{"model": "masked image model", "dataset": "views of escape-time and Newton fractals", "train_examples": 72500, "image_size": 48, "crop_scale_min": 1, "horizontal_flip": true, "color_jitter": 0.1, "method": "mae", "mask_ratio": 0.6, "loss": "mse", "encoder_arch": "vit", "encoder_norm": "layernorm", "encoder_norm_position": "res_post", "encoder_activation": "gelu_tanh", "encoder_mlp_ratio": 3, "encoder_head_dim": 32, "encoder_fused_qkv": false, "encoder_bias": "none", "encoder_qk_norm": false, "encoder_parallel_block": false, "encoder_inner_norm": false, "encoder_patch_size": [4, 4], "encoder_layers": 8, "encoder_width": 160, "encoder_positions": "learned", "decoder_width": 192, "norm_pix_loss": false, "decoder_layers": 2, "init": "trunc_normal_002", "optimizer": "adamw", "lr": 0.0022, "beta1": 0.95, "beta2": 0.95, "eps": 1e-10, "grad_clip": 5.0, "steps": 39300, "batch_size": 64, "epochs": 34.7, "lr_schedule": "cosine", "final_lr_fraction": 0.01, "warmup_steps": 780, "weight_decay": 0.1}
Rows from block 5 of the encoder, named by matrix and row number. Rows with one number belong to one attention dimension. Each number is 500 + 40 x the weight over its row's rms, rounded and kept within 0 to 999. All counts start at 0. Numbers have three digits each. After the name is the row's rms in percent of the matrix's.
# v: attention value (encoder.blocks.5.attn.v.weight, 160x160), inputs 0-79
# proj: attention output (encoder.blocks.5.attn.proj.weight, 160x160, transposed), outputs 0-79
v.43 095:467447457458487428527481549408551535505471484486480508568529495463552396441546505431523497465500473517528521480554519485522539532510469554518500531501506534456497499474551555451516498553561418489511489515482493575551545522555545470426473544
proj.43 115:590546482514517559522515529519495435514512547511599506523518508509539517513409524515477520435523621586503539516513517516505534472538510508508515524548510590590519498520473503537510520508431521500424425514515509479511524514510522516549441557
v.44 103:483482501420597500454549497526478503504501485400527493492519457475530480505502468512499511498491502538479505478562504637490492503493591492481367452477476481501491538529508533503493514466494498502526461474510492528587470486495481472458515476
proj.44 087:521621535511526527509513512530541445509520538523578495500524514540517536497439527528487463435527532563508459531515507507441526486478514513528529511556485574491459424498511511562549535540484560543411444543512535488503507518522527508465483508
v.45 094:484459475413453474515549526475526523499470483428533496553507399503541441469524472474510498476506486523526499445560465654505519534508449555490407533495484498475512507485535558476521538521515462496516483477493478540587523502523506470429490519
proj.45 112:591563488517522562522512527526510441515518552514597498526522519517537524517417530518480522448527613592480527523513516519489542482536519514510517529553518594577517481519474505545517526523450536516428416522520520484512514523518529519549447556
v.46 095:508522517460570504506498445520479482562512511444498529442524588464490505501484473525493516526498555579447518512469541387512468445519610452517596445442513521529465525523487550516433498469497498499478465560529513498547459479486504464481523479
proj.46 090:395499544479495501479484485487525516481472471484426552479483462494591478489472456487539429499534417400599394483468488481554519510481478490541483454472472440464479442488469525397484474463474469468469420482486469506478523465470469479522527454
v.47 109:481460452534508424550519581473563529495527483518433500557539493452500455499536584432528507448502435488508520501503489520544512492507499518528475486490512540426513467456530453463501498535550391489475565520460488547477568524526517494496479559
proj.47 114:582507466514513541519516529516474449525518527518593519512516513517547517526417509520471534427516621580508552517511518519502530467528510505523521521543521588591531488524499512526500514512420522502433403512517510494520532514511523518528442563
v.48 093:535533515456443516500490435520476464552504520466515555460509532508479513478485474534495500543504583574466503506425524391491486466521476452487650491453547542550466522529496558513452524453486507492466445568531515499536472490491500478481513485
proj.48 096:443505552481469533465468507485540521460465478452451488486463471470590462470466456470538482507548457444526423464456464475563496509527473484500456451468504450492496489482429502448475457454508448464488428456509455519471473460464451479590526479
v.49 085:524506510528434538527596453543540493467513529495555535510510435524479557527496528532503481502518522479468452476439424665518514503526443491458411508501536499527508455494504502491497529483466487491452527512467509486468521510415438477535517526
proj.49 081:473405534496504535503478498489490583509522413504457483508471550500571489533522468487505575576535493510481547510482473509513479518548495506517511488436560491486554433503532495442459494502497511505557442471522486590546513480525491500550515536
v.50 070:492475485584541491488462555462524517422481496589483458564485472514502484512512549465508497461492461392548487515547518542485520557475474534469379499560478474479531470470502426489573464549510504502535532435446513487419532525522490525562462534
proj.50 065:551441462513507436512519491499469489511510501510526457500508508510360512503576541486469534516434503547481589508529509515446466484461520500441502517492485514467491549499587476538499516510533501530566657509488510492518513503509520513388488498
v.51 085:507507502398334497515508485500495490547494492411522516471480448527480500496494472503495494528507514578519509474491445529510496486516400509498601570466546528491515528519516566515465572479486508500478479545534476522587491490519500519448518470
proj.51 075:542586521504503588500493516517544475502507549488558503524513514497580495495434502506505480476540576523440470502488496514514532525547512499514497517551529542570531476510394498515536515544499517498440346493514515480483477545501507509606477536
v.52 103:508531506604572511479416483452470489484482520620469514489493594496501492489495501491498498515492521449496493540482580329461491502475529479498566479519504483533491493502481479497521439506517532494515473524488534473401493535478520513531490502
proj.52 099:442446509479470455478488475470487541465465452474420482484467470475439477464569480469514482545476404437532492470491477473519449507480477489464471461439463416427464547468525485467470467452543452486563625478477464514477485459471460475461538440
v.53 108:460461453492422436527486574441555518481485483517472498569514440493530429458546534439526489452502449477520503479551481541528532544500399553498473552521513533438513493469548497458541505549544429486502516487464486565509561533547527500477471540
proj.53 122:603528477513512552522513537518491443517515539509606503519515512513529518515420518517473537426516626595483554518513516516501526472542511508509514522548517589586522503520477501553507516510440521513440433513514508487512515513510521517542440563
v.54 084:526525525402479539469546426569475473552504497391560515435494471519489552510472432560483503538503570585474499479469477566495474467523531446496544481441498503543469533557484561534438552436470550505485449508559493504588446446466474490474522462
proj.54 102:395538562488482485471473485494570540474485472477397478487484485489510489480527480480547458554511381428503419483483475481495473537483487502502484469454491425406458447474464512480517492488555484501519441488486495513485469484485472481510564446
v.55 087:502486485590471484533442542407528523458465506616468495537475543507483476484516538448509494486504456434561490519518504394489525528474433551493528557552490475476535457460508488477540472571538504496520526513486499483411547557521521520518479523
proj.55 071:611407406494506509520522461488438486497497505500505497526506500459411503496495538489467516546473583519490603480531520510535471501533506500434501528472493520577545608515495463461486500508484480451520603492504503464496523507515513507518423492
v.56 096:513553516561470535466427484521457460487481513586462505478479520546472532511480508500494500532489530457511495537464523395470474493473455452473585490516500491528488500530473445519523478490487565496498482491513521469428485530483511549564496474
proj.56 111:445452507479469449477479490472508548468473461471426477479466477479438478465580467467516486537473397434500475471480473471510451516483487490470465460447480413422467535467507486495482467470570457501581591479474469515473469468472465477461553447
v.57 097:494476486428458441513470513415503511548480477452483515488506539469503458466510473461505502491493502583522535498556516378511475489505483516522623554462514515471508537513520573499460535521546471497514471572540475554571498518523554488440503483
proj.57 099:579559477512520579515523506525512437514508543509574526528525500505536514504402524519482462450527605533499503510517519522521524494528511514516512532548501575582516496520435509490525525526432515479401403514511522455502524530506523517567435515
v.58 094:486473498442508478451486529483466496470467471469507496549510399506529428480507490464504498499486504501515495463604508633464517543476451519439363473503498478493510548531524534494544510476503507494545443461482502550554493518530496480486485499
proj.58 096:563615518515507546500507521530558432488509568493615438519516517519468518466469535503468493437513572595432514512508494500444507486502519506471513509563489583518456486487478463615568520538530534528435559517496516464502463518498514504477475527
v.59 089:497513515403535520457557460589471478537525491378538499458519454496518529515484448552491507512495539566458508477499493613502475480519571452503466450452495515522456546545494517524461537435465511505492470479525505513596450446475481485469518474
proj.59 073:410603579503500484490482538516573504500505500497487498478500501545558511502499479513530470456520420485509405524482483487454516500465503510546502479520503482411445401483497534557529510502527527557481399518499506531501469499490494494481564492
v.60 081:518539518411474512473533451579466461569542504405516537461532485497495540496476468543491500529493573595434517497445509500518479459540527428509588457441540565539440548544491520530444531424471484500458465523528508517581453448489502481492519476
proj.60 077:381544573491473499471462536494559533494481482470451521468480481508608477489498443494543480465527422448515411489454470487521509497501473491558479456500513456449484422486452536498499464468497481505482390484494465531486476477467471488528566506
v.61 077:496492500611630501485462518496507504439515514614486484550508538497520491503510536491506504476498490402489487536496572453485524516482558497491405433548480484513487461473486426484559413506511494497513511450444542469400517500504489486574475547
proj.61 075:464420488489478415488494489470465503482476460493471472473472478492425486485568492479499532504452439500542534482492483473483456473460480492457484464461467466441454540474600488513457472448515461507570663494481466524506508444482470480398530482
v.62 106:515504494583435483539432519436517503491486514611461516523487552510476480485506543462505490503503490461525502524472519349497512503492415515501606541527536508498523471475501487487513474537525491493490517543483510492413534537515525519534481525
proj.62 083:518393454487476507487499475471443516484477486479462496511475480447478461483524483468491520543487523465497561458493494495575459499535479483459471491461495466551543599500477470427461467464488434433539587453483463487492506482483478493539477495
v.63 090:481492495444568460458437531455446500539449465467451487493500528439525421468504471454503518504474513542529538497599568389469476517473541480502550476476483494485472575547516539508481501515530499501550447513521502563560470511558565507455479479
proj.63 092:530631493505509512502522513530540405489500586495555494514525477509452523470453530504471418428517535510518466503528511505493505477462513493483494521560466540529457534498430493560562520505494511482397534522481512409475493518487516513468478472
v.64 095:469482467473520450480537560431526499414587520477514466481484381568498497485520511462529463489528479494509491505489506595523515497497514555497404431519468506513524492499523487490531477510503424481491533509553517525531540473451483497507502523
proj.64 108:605503486508505536507508519512490430506507529509598503508508506509535512510388505515478526414504630586501538510509505509501507481530506510510510504540505594578503495510503503538503508507428507517451396502510502500507507503504506509516427553
v.65 092:500470436420540470527599542448495495485529508421505481488464462487499522461516460541515479510508525467477519465471492597537535457499500534576404523509551490529495582532535511500508536467508497470482502527508481513587536519505518474508542504
proj.65 116:557538574508504513514516483538514455506531516514582552503525517495533523537391543499487523430531586586508550525521510527454503499503518487515524514557513596533519438519510495565502523489415521530452436502513517515514510509508507515485466573
v.66 091:534531527522523563560501441549478497632384489510489540517538631427506497481478498544469532519473534506474524477520480441481490501513535439525545479476506501505480509505472519518449518480489556521512470452442461476475441537528517476500500480
proj.66 108:391500521493494461494493480492509570496496466492401499493495496491462492493605501487524470587492369417508459495493496492492494524464492489494495497458499410418500497494502501461498496495569497485553604500494502499493497500498496493479569445
v.67 090:481460434416546460530551570477508507503581497418523483467436484438506530531528485538523500509511506469537505478452466524529551460489491525541455630504568461524440511515550484485564551487555545474490488595504579482591527534541447438481540516
proj.67 113:594517503500499544498505502504517425497500530505602523491499499493554499507394502493478516420511612573502531497495496506509495475524500485496500497563510593582501481495489502532492497500408495512436419489496486521503509496492499498512450567
v.68 106:491537492525472569454463479552497488420521449533494485426515430579514525549492536485487516506522515512544472543519446517481460520506504561460506442482407497514506395431458476500539460500487559509478537495459517418470451501401420448530527468
proj.68 119:466443469479490454492488488462517553487472424478428495487464472479458487493552469485506477561418408427507487479470462479492469513454481473467483465440477424446463555469554533467463473493575492514577529488471476567485494481481467463450500447
v.69 092:493532465506447529530533490417507488424576538531514461560534398604530427505500553496499450470516515490539446577504523555522524514515404466531429500521611515520574450494485513491482473460492503490468473546540475527484547505535452501543513532
proj.69 094:494462424472509471466469521473502461482442440487470477435487485492448476469480450502524493451421574541444548480489455509475384529531504502474498456449503522477482470467538482518461481458538474539512499459458467500488515456486443468501461474
v.70 090:481498479496575511516410529565495525553542479486501524479480610405525521487514504482502516505511485467514526420476483367488517495482599477560604572477465503497456468478491457486540461501510528500501529486455523476514439525511502446469503526
proj.70 083:605456457492485582516520481477528458513487544489594538512498464482555490495449458478455537496472581508563468478473488507531497438507474440465470498531502531602480528496472509486519486505425485498455438509502496505480518497474513522488453561
v.71 102:505489495498533516490470521582494505567450491482487538445505545442485594513505535513499528533495507490486527440453416472481498488492591536447542439484415483506443476460515475489508520509522559502522543422435499428505438526422491485482497511
proj.71 086:530534529513494551550531480518501487558531491522575520541532520512543547532515548507471484509529476482598446523481510493540519446487516499503526535533535514554501526541430556495529511559451558460462475534531526594494516529514560547526505543
v.72 106:527509513497553544586518459518492496635395499482494541513538644413497499475481494555473519510473543503473538454514482455495493491518567442549519473477512503510490515522474527521445519478494531517517463463448457494503448556535510470501495488
proj.72 108:386505531491493461493494474494512565496497467492400502492498497490466493493597504486527463589492366418517456497493496494489498529462491487495496498461502412418503486494499500453501496499560498482550608500497506496493502502499500493476569445
v.73 104:503536547570535537542414443533496507580443504553483543520555637450519465471486528486483508494485487516469518467533525364470481518496564438522617454482457520483511477484462491504473453499476480510513497458478477507431439525496527503494480498
proj.73 113:414488478492492474492490500483492568493494471488408477498491484493460488475607477489516478582488384413518444486491493484503503513479480493491486490437493396435498526491497500456502490501577489481549589508495503477489498500493499493491556433
v.74 123:490476498480541475536571510499503516657389486467495533491453573372495485433511481549511510520484474499436515379516472472495529489474500476474524608490541486486472524534536483508508594533516486492519504518501510519520478565546510466469512490
proj.74 119:551564528501490563511496486523514448495530584494603490505512527502555500514444535485470502473589568536557486512552527496543543432534494481494507525571533569564540470498419506486514519528391491482398490529530520460508532530500523524525514559
v.75 098:512537492515455518490416472488498472348580538526523481545531446627508510527494513466495470450508531488553471579496561505510474494519499533552495417509494512528516502482480540490480413454487507478473478477480483495485530479469512531531497520
proj.75 102:412490487484504479495480530481496556477456432505412508483483477483443485463575449498530492515457428478476497473442452506443494563473487503478481479447461429422476514472537457551476463465592487533542538489476490536491477457475467464493527471
v.76 091:495525501536502523620592463441507492564471539533519484567548477521524383447495547526500459475499496488479447527527553539517508515505416426537426442503562528513565458521477520504442492469479467482492466511570439553460519498573468481548501524
proj.76 093:456528438471485473448457548487492506456469433478439493466471491491429460430526448481530431479428480479480452471498480479497451552509468517515505455415528451447507477474535496492474480474543463522532563473486487456471511466485435464524513406
v.77 137:514528519537459547416420482505504492374533498546499482477531438615497517550486507432485495500516524524533495587501498537489462536528538527479497344518400510513510459462465502503488424523474489536499530429477509469460481428405496531519472515
proj.77 157:451431492509512437515531510505466576535511429509395498524528509529449528520563514550518505561426414453474517527494505513464497538445521536525518516443492438430490556534559524469507517502607541508623497508506506513504496518524514512459483442
v.78 108:499522542530570502560466445491501507603408498501482553498536652426504482432493485504494513511485498520454545422542518418487474499501599462558556418476442516485491541509484512514463466511478431504526500461468483531480448523498554493481482484
proj.78 106:400517514497489470492498499505490561493515478491414483507504499502466498482582498494519474573498371436544432499502504491477539523467480494505498496449501406425515507500493508464512503506552501486550584519511513457495507515498510501482560436
v.79 130:496526505501504514433475491480502492412526496497508489442524462589498550533498505454497490514521515518496503533500474553492481503515588548507480317513366500515524497485484500494486447515491477512502545442490488482504476436354523536510496511
proj.79 116:494475550515496469539552513521466515540539439520485484543554550527502566533480569564500506505487467520517527561505500511440543526425515523542549521497490518464472512551552546516535540535486559536555424514561542522513495533535544530460430529
v.80 100:511527543532527511563521450452497496572391518516483525530549564495493451415488487493493488505491508534436522459547532522497483516515541450534474340490469529493532552531484530521429464506459401511518491425503444552471475495497558516508472500
proj.80 105:391517527504499447497499506517477563500521471499404482511519514514449510494573515511527480553497387454517461513519514500469524532466494513522513507444509424405519491515509506472514513501565513495564587521514524451502504514514507507488546428
v.81 084:471457460444530430472528574412530501408587517452510464486464422544490499489517461477523459484518495495506506483478520574535513488508516541522417498523501502505525525533529506494522487520517415490499515538553521551561550486492498520500490527
proj.81 110:598503502508508533508511513515494430507509535512592507508513508509541511511386509516482524419508624585496545513512508512496514487524508508511511510548505595574506491510498499528507510509424507518452403501512507495509507507506512512511429558
v.82 105:499477480506500503551519503469505507491593515515506468574494497503510413513501485504498484461503484488526482556513572478523516513499418422555480632511612515488558492530482501504506478478487492505484456564553487561493550487642460477505501509
proj.82 099:528452442484514500444468495457525486449448528467483517448458449480479436453468424475516509512450566474414506449498474492522445518541477483483450462481485487516496471448548439449476470463522433497512517451440473428486513454475444461484491453
v.83 095:487537471512470572460483494541498490424544453524497477435508401573528507544497564478491503506529520494553460541502432530489485521503486556463487468488440497525519382424464463490557475487492570498465536507471524413481455513410420435538542486
proj.83 104:504426455479489464490488480450524526487454416475469502477456474465479487495507459476493503525396475459504524472465460476490440494472479462454488458444482473476456543466564560489447464489533488533553497478458466597479498474481447457439453478
v.84 121:515481525515485477557533488520506502608391501509495530549467561401488450461497470555503526501466481509491504447515509443504508498486420452455536644479599495474449521527523513510497573526511505491521445540501540527481521557624512502482491471
proj.84 101:456559450500493507479455518499504521468498549489470490483467492509491453470585476461512462509532444457497439463502516483569505492551486510484467500495519446485538515468415472474486490495546464458480616502474475471488501490480477481558602436
v.85 141:495479482477497467582621513479498502612455517475503502556475494429505441456509514564513495494485482484480487452509512525514542477481413451498454624496618499492521526546530505501498582479517502470493451547547482547521539555607502476497522503
proj.85 132:530575508493502548476473503506515426478481558491583494469477503485534475488442495465492499427577599557478509483527505491545483476569504492496496489553525570555524430482456466539488494488420466494394532490488492455495492475492475489552514536
v.86 105:511457501467500461483468542560487507486542492467493503498460560428467599573507450535504546512487493482544534518459480439504507469489494529499558665495559466488418546498538508492531537489550589497515477562470546472536540506569468516448504476
proj.86 100:546559519517507537514507487496533436505515595512589555519489502493583498507491507463482517448592536530480499484473508503576491437547518495491466514583479538577512516490442468537493486518417491438399463474480476559516487494486530491560549557
v.87 125:508473507498503480531512502535500514584455469499491517520454559396493468466500463545502533497476483497503516452515511427499506502483427477485547689467606493474434515514515499513528551513504519499504460571486558503499508561631485454481510460
proj.87 111:499506458491492512467456472488550520452466570473492491482445453472514438481531445439497501538530472440502460444499513490570499457554477460447442476500487454522519505444442457464466465469525443459477589489441443485495497480471466472509583474
v.88 092:484521500523437536422497500497508497379564475541503462460508356617501499568490546473490511489507491516537457577509476557482475538513442538410467484505466500488564404471481490501517481500499522529489523515494501476466508494442416499524501485
proj.88 086:572402430494518451498497481444500461507429455495490432478464489495460489502465477540504507510420588506465568492487479500537384481535538534456505474446463540514441544480540491453483470504543487492550447465468476538508498471508467476487377455
v.89 120:496495519509507497401439505555496496407584491505501479451528493554474596587496502472495521508513491509532513577469479515490463496509585547473519408510369490495500487477482492489493457513510527519512534455513481466496500404400485555497478489
proj.89 086:555481536542500501528540509466471471538519496507520510554505522495544549521518526540486502524508488485463473515445505481563519487486529554536519527521455498548421549525546516479544512560452541455505417462539549555492457504514559529539480501
v.90 089:490545469515451538555538473427509484446559544536523467550543407602537422503500566512498452462510514483535435576510523543521514511514398468524433498517605515526574435489483517492474472454495511481470475551528465522474542521527435482550513530
proj.90 101:471480423465501470462458523469505483476432425476451469431474479488439471452521436485524475469421526513463523470477453495478391538530488503474497446433504483460483480458536476514456469458559469537519520467461462509478515458484441458513489450
v.91 117:522508549545441522432384453553482491462473461553480513489527559510481535545480477490479530500482502519526504531520514399473445518500478505456615562488483500470475487465470506504496478526488532523509497501474506465450484497497507551486474458
proj.91 114:408479503498497461499494490483502574497490480491401483497489494494468488491618486491520488586499375412490474489491495490505508515475496501487484499456480400429489530488499494458499492492587491484553583500490498504495484497494496493489569450
v.92 090:467459470454523421512556566410535502456547544459509474520475418530491473475523485490530456482508480492488493464476528582534527485503493513505406503529533500501543526549547511489501506516530414479507503531567497575548564500518497532494484541
proj.92 110:598513491509508538506507520514489425507509538511597504508512509513538511508392507515481522412513628588496538510510510511504508483537508515513511509545509595576509490511489496533507510510424505512445406502511507490508509505506509512528434552
v.93 111:488528503523434546438497481511507488393493467535504476426498365627505509545492520476492512498512513530526463557523451587481462527519469555422457405504417497505542420471481499506511475511492517517492534490468520461467480488386439488533508487
proj.93 098:489436468495504417492498500465495513503451401475423448491471510505443502508517492531517476549393455464490537501477475485489444524462520534467530469427468471443452564485563524467468480508580506533603482488466465573490488479507467453457437422
v.94 096:479526483508495556485461498562496497455530451512504496417496465524521540560501540492495523507519507498552478510501433478485473508497519555465534499482409488511488391440479468493555483490510581500481535520436538416489449528420411429515531477
proj.94 105:530452438481485483486485482433536500485448449465504501475448470459496483480506452468483475520423486458525488463449456471513457474487471458445480457473478474518459568449522541486449452508503478520513470470454454598471500473469458458468467489
v.95 118:490491474518551516629547497552493512637519527508504489570521558414524432481505554540500497483493489445514486488485509444508529496480471417570482573482581517506530434500475484490488508443503557482488461504519442518481489510615455429505514518
proj.95 143:507526411468480551452462504466521480471433466464510532488449440474498438442522416455503466510438509443502413438468471451554442499540455467471483454460517455540476473468497489484490465468498454476475558484459485485463506446471452473539532442
v.96 082:474513483392497543523477508479491513506513521370547531531496460508499458555520474357510505487504484505490486537453476576534553506495481452484457508524509465503547530568532511494448524426510552485501488553513436551601527588512515504507489537
proj.96 091:593543464501499566480492524498530431485498498510584460484498508476551482497438487513472523416478631604482508460487474494486500474519504502497502485533491594560487493496462497499491484507478476545451406517498497506518507487512491483545468504
v.97 102:503480521534491467494513482631518530533474495538463454458488536545460427487500501556499476491534485434469498439448569415506464483516477537546511560496448462443462487434487492489492457523462500516499579426464515415471478366578482517507496480
proj.97 098:532393475506507445522520575520462563517522495489479469495491516525512530514485507480522552502466482485541524547533545508479594491418493462496538524481536456499515510518558608501455516505513488507530420482502497503501479503534520522430438564
v.98 088:511579510513417533518532470462435486490489512516537451476518459489503554472455476541480514540454553502516466506599406569470473512516477535528484415500496546552506533465469510555504500417452513514490406450514492439486496471474508539500516441
proj.98 111:391506544493494480489496457498512574490496494493394499497499489490481500497578496500517446575501370418497477494491515499551485517481493507493489489453516416431498492495505493464500495487537496470550587491499491514489503493482495494479597427
v.99 110:501481510517562489519503463585504506510456503501488470470482592523447452475492473528491481498530515450472498441449572344511465491532597533545556531491442478479488501438484531522464465500446501517490533405477502410497479379574480510481508488
proj.99 097:453432512488493468501511521483492590494498481485412422485473500490516500492523492472558508514451417452639515516507517494461581533421492468433498501481499407478500511500513604460435494455508464520507468460481471480494510483490505511446485524
v.100 108:522496517499342466484530514494519537495468483538518463502534406495511557468489501544495512520502480516517502497523425630486524496500372556503424458497492492466476472440507515486516522502510484510496511485565476452492504471448487491505507494
proj.100 118:426542588529527500523525469540490564541528554527459540537554496545538541548528554566493461509538423496440524533546535522570496555476503509548506531524569493520526498548494499512518550503487564477547518500509526522527510541515544537465569505
v.101 097:523519498533394526490461488379457459509507524554510494500556504449487542483470517493489513526462553547509493545578429452472454517508452494483613433497539548581504520524492549545461495445496504504486381513558488540457507531464514523495507472
proj.101 103:386523547493496500494487459491517560496488480503396471495494487482475485486563492495518439556503375421502478493476488496511472541511496512494492484452485415425464503484475468442506491476528498487533604488497492489497503489479488493519571417
v.102 076:512478488584518534483470526412519449497545512586484497508509511409543547507492592530503508478455538499523518575535496507468451540470470464463556413508580533563488486561474483485506511563495480494509410597534538623412504558455501473513454501
proj.102 077:437485497489514446500478526503492483519479497509480479495478496468407491479535497464508497559532439465463499500494453487459459497522514517524485502446439462392445486478520442508507478537570532481544621492515511469486486496476522474491454462
v.103 086:490426499509599453486491524578566522504498479504456532516470549517493442505539522493516482467555447481479527465403606423531521484491551498491489590490482452425486460485517480448515492596530477493511612519476520503499495481534488460496492546
proj.103 108:610484458507505511514508543504479432510507511502605509506502512516521504507422506498486555435501626579511528511514492501453521483506504490504511513551492582575513511508505517542498510514460506524451408507500509487508496508518507509504406584
v.104 082:526479518601423517482519512491522500517501510633467486476527433445535498467494589570504518505503512468512519532492482574473475528495345487488465424528549507518461470516485477465506499561492469507503492533536522567387495489488500470524473509
proj.104 077:437469523490525419527490533528471518540503506504474465491489494529428522502531512493517524579548416448420515545529506499479497507489498493561502534445502447416474498504565495510505522523546549456556586492520527479489465520509529510475448500
v.105 102:483519474459545534527524504394495469433494494440552519524488469465524596515500460479498528519484509549521496512549442613496564513484588493476441444498507521549545494522508528512507544491509501490495443511513480524547521590427483474464521515
proj.105 096:494619546519501576484498423479519441500470563511526523519519478482536481508486506539487447483536545544501490460489479487545440523575497549484451491562492571566528472496453434513522483471454512502447507508490498510515561501454483482555572470
v.106 090:491550479398449559508468510456450480511536523396557524512527468506506497540497479391501518492460523543523491578518457546494526504503476449476542458515513524555540544568524512529466516374499544488484405534528467540586519586476541515505496510
proj.106 086:466559473478484573463479469489608473455481439521470461478499493465525462461505481503490449451497508511461472429447462486523416490534497511497496443475473508472448484478407437461511476496491461509466527526490464519505510478489460462570577409
v.107 100:510493514485397452484518495577511520519455493513490456468535501561449480468494452552494491515527481487486490457480497473517479480530443554545503506496433481456482492419506552504482459476471501514484544409529462398515491357524460503485532469
proj.107 096:460477563516519529535526485521504599524526524513440472518525508549557542539508532527503504462498451515545541537526568527532538543462502476493509525518563478538535503541469573505487539438463525519504451487503508527529519523519526544485524524
v.108 096:473459491477648489514515512569557518487506481450486527513444517525517462534539497487515491468541452473485519468422584522530552492484583473492417557502482458448517472520514468453522507565519494489517592514444507523535500523524478462500490547
proj.108 108:614493455505502512503505534500485422502502515501611513501499508505521501503430501499482558435496636586504520499513493499469517470516505491502505509549490589573516499505513513549495499514471498521458408509499507498506501504511505499508416575
v.109 099:488483512511595533552544449582504516498441507476518467489448534529446431487493449502492498508537509430463486433436550485506500495523606518553431497511448459486515497451481534518443481478425517516493547386457494419503489417578453500472513494
proj.109 087:481450506475500472498509539484493581503479525478420357486472497493534505497520489483556518545450438465578512505526524496487619509431490455446483506490519427508519469501558620464435493446521454503497432474491468486490490484497505507486495531
v.110 096:496520489462544509488429505514470481554567530448491540511507565510509432535512524418508477475481506492501500554485568373513478496500508441473621566516530509533501542571512459506499495459515518486500470570474520557533503555548549534520474509
proj.110 098:595472398491491503486476552494532426468500412501578515468461529473469473457441454452489536448482603539510481473455450500449469427513505502503539469472446534467456510466480471495511465545517459532448462518505484473493488478531472466542441479
v.111 083:480509510418481507546544466536483548483456485405538473497462452563457451522497396448495504505528472485467475433489471599523549480513528527548390532491437457447543518456516541518469492417467533510497547428468444413583508466530478521477537483
proj.111 074:536544506503494590479509478483514548472491519476457438503513474498589498512494502536480476491457527530527501463506536499552567512479492480450480486539563527601528486507462559475474499435454452507462412501469467541506527478512470495506589512
v.112 091:496480518503562544543507446579483507534446531480515487510455545534436365485497464443496490495534525429453486459416563423512474494533554486536504512527474449505520523492492538524418471439436524509489521420474486460503493432602483522491499504
proj.112 086:480447471460493490489504566483521566489483483485431321475456503483532490477508474465551520525447447465553499498497496498453603490431481449447502494467493421479470494481521604449446494456513436513476463480498452469485460474507496503520485512
v.113 079:465504487431589519552515471471481487457449503395547506516457549517444524518500405443492508511514499531479482450506496476522532483507669513513486507483446489503546523483511569547448512454466528501486497432477476433584509500524465508444542495
proj.113 077:518562501497490599482504468449520513476470515489469450505496475470585469495483493510507462469442536523595486454480509501497555535514511516413463476561503528589519487491434525459489473426428447523421431485465469494505547476474462489552567496
v.114 107:503518502400365459468495510583478537542502489429504482497534466570476431497504470447504480485500476494498485512498473516517493477511379526518509553500470482443478528467529501501492491430501511501488520514529468434587502440522552546512500490
proj.114 091:571502465514498568499516528520552515492530485509552521511524511521576525510445516525463495402483579569472524502521529519536523491471494497506523494539558572567505488519446527503484519504452491537470396510509488527516506503541494511501520526
v.115 116:471474496522656531555538479502531494471472508473510510518446510486496499513516469506505515513534485472481507463448529553515548506494629485512386472511496465501530482505493512482483515537487497495511548454461510512495502513516442452476509525
proj.115 099:601517472494497517499508532485462426501484552494584463497487501484536491505441491494496542480487620563526522487522500493456555485525499485482485510544489578580531479502538535537484488478464481507436402498492500485505502485494505497527422574
v.116 085:515572506516423533515508466437433474492486518521537458474529494476492568473453480533478513544452561517520467510599409500471455512518497528519544411498499549570501540479470529563485495422459517513487393448520497454484494475471510537495522442
proj.116 110:387506543493493483489494455494514575491495490495390495495497489488482496495581494498518443571497368414504474494487509500538484525485494507490490488454509413430493496493497490456502492483538495476547591490497492508491502493483494495486592428
v.117 082:507572496517411536508508488432429473508519515522521455467523469478507550498458486531486519517440554519517475540620405551463449517502462507522537420489517567558500533505472505557499499415458516508489377496517499486477502491464520552501510437
proj.117 109:398507538494495484487491458497515566487493491496399500495495487486469497488570492498511445563504376422496473493485510499555471508498495512497491482442507415425488489490498480468502488489540495471553588492501489516489507489479492488489590415
v.118 096:480485512510587543554554456548500518489433510471517478493441494513453436491499431492497511515540492435456486436439515562506526501507572505551377489521475459491512503466493534511436500487428517510492557415462495440502497450562449492460517489
proj.118 083:516500500473516495505517562483486546519469550482454335491478496500551508513509493497532533530477478488530523510543539508501643494444500464462469523511541472546544461517549636480453500421484460494456419480498477480490488486508510514521500536
v.119 096:493479476534569455483510526430540482431515465531479500487483546469530660509493504603494503507482492546535510478571472484482506506467616544490511497453491535491494465466485505495567521609526466501510505511485534492479496511420470454480520483
proj.119 086:485528552545495498514499397470445491518501554495512667528531479490471496532535538512480480524538498488562496502504518496522468552552502544477448505559495522540563489515483421531539486502506549497539545486476546513506539510447513503439508533
v.120 091:476514501466560529564555463532483518475446497426535479507436446532476400497502402457500504523530485461455485434480491613514568497502562506548361526509502464492532517475502497512472524449454513500501534466462472440545511498528475505461507490
proj.120 081:542560494486496545468523524467501510476469564473506406495488487490576494504495475516492503473484551522505511468540515499551609461457508495456458497544550542592547463504526602513442488424458437486431430487479470519478506474487484494516575518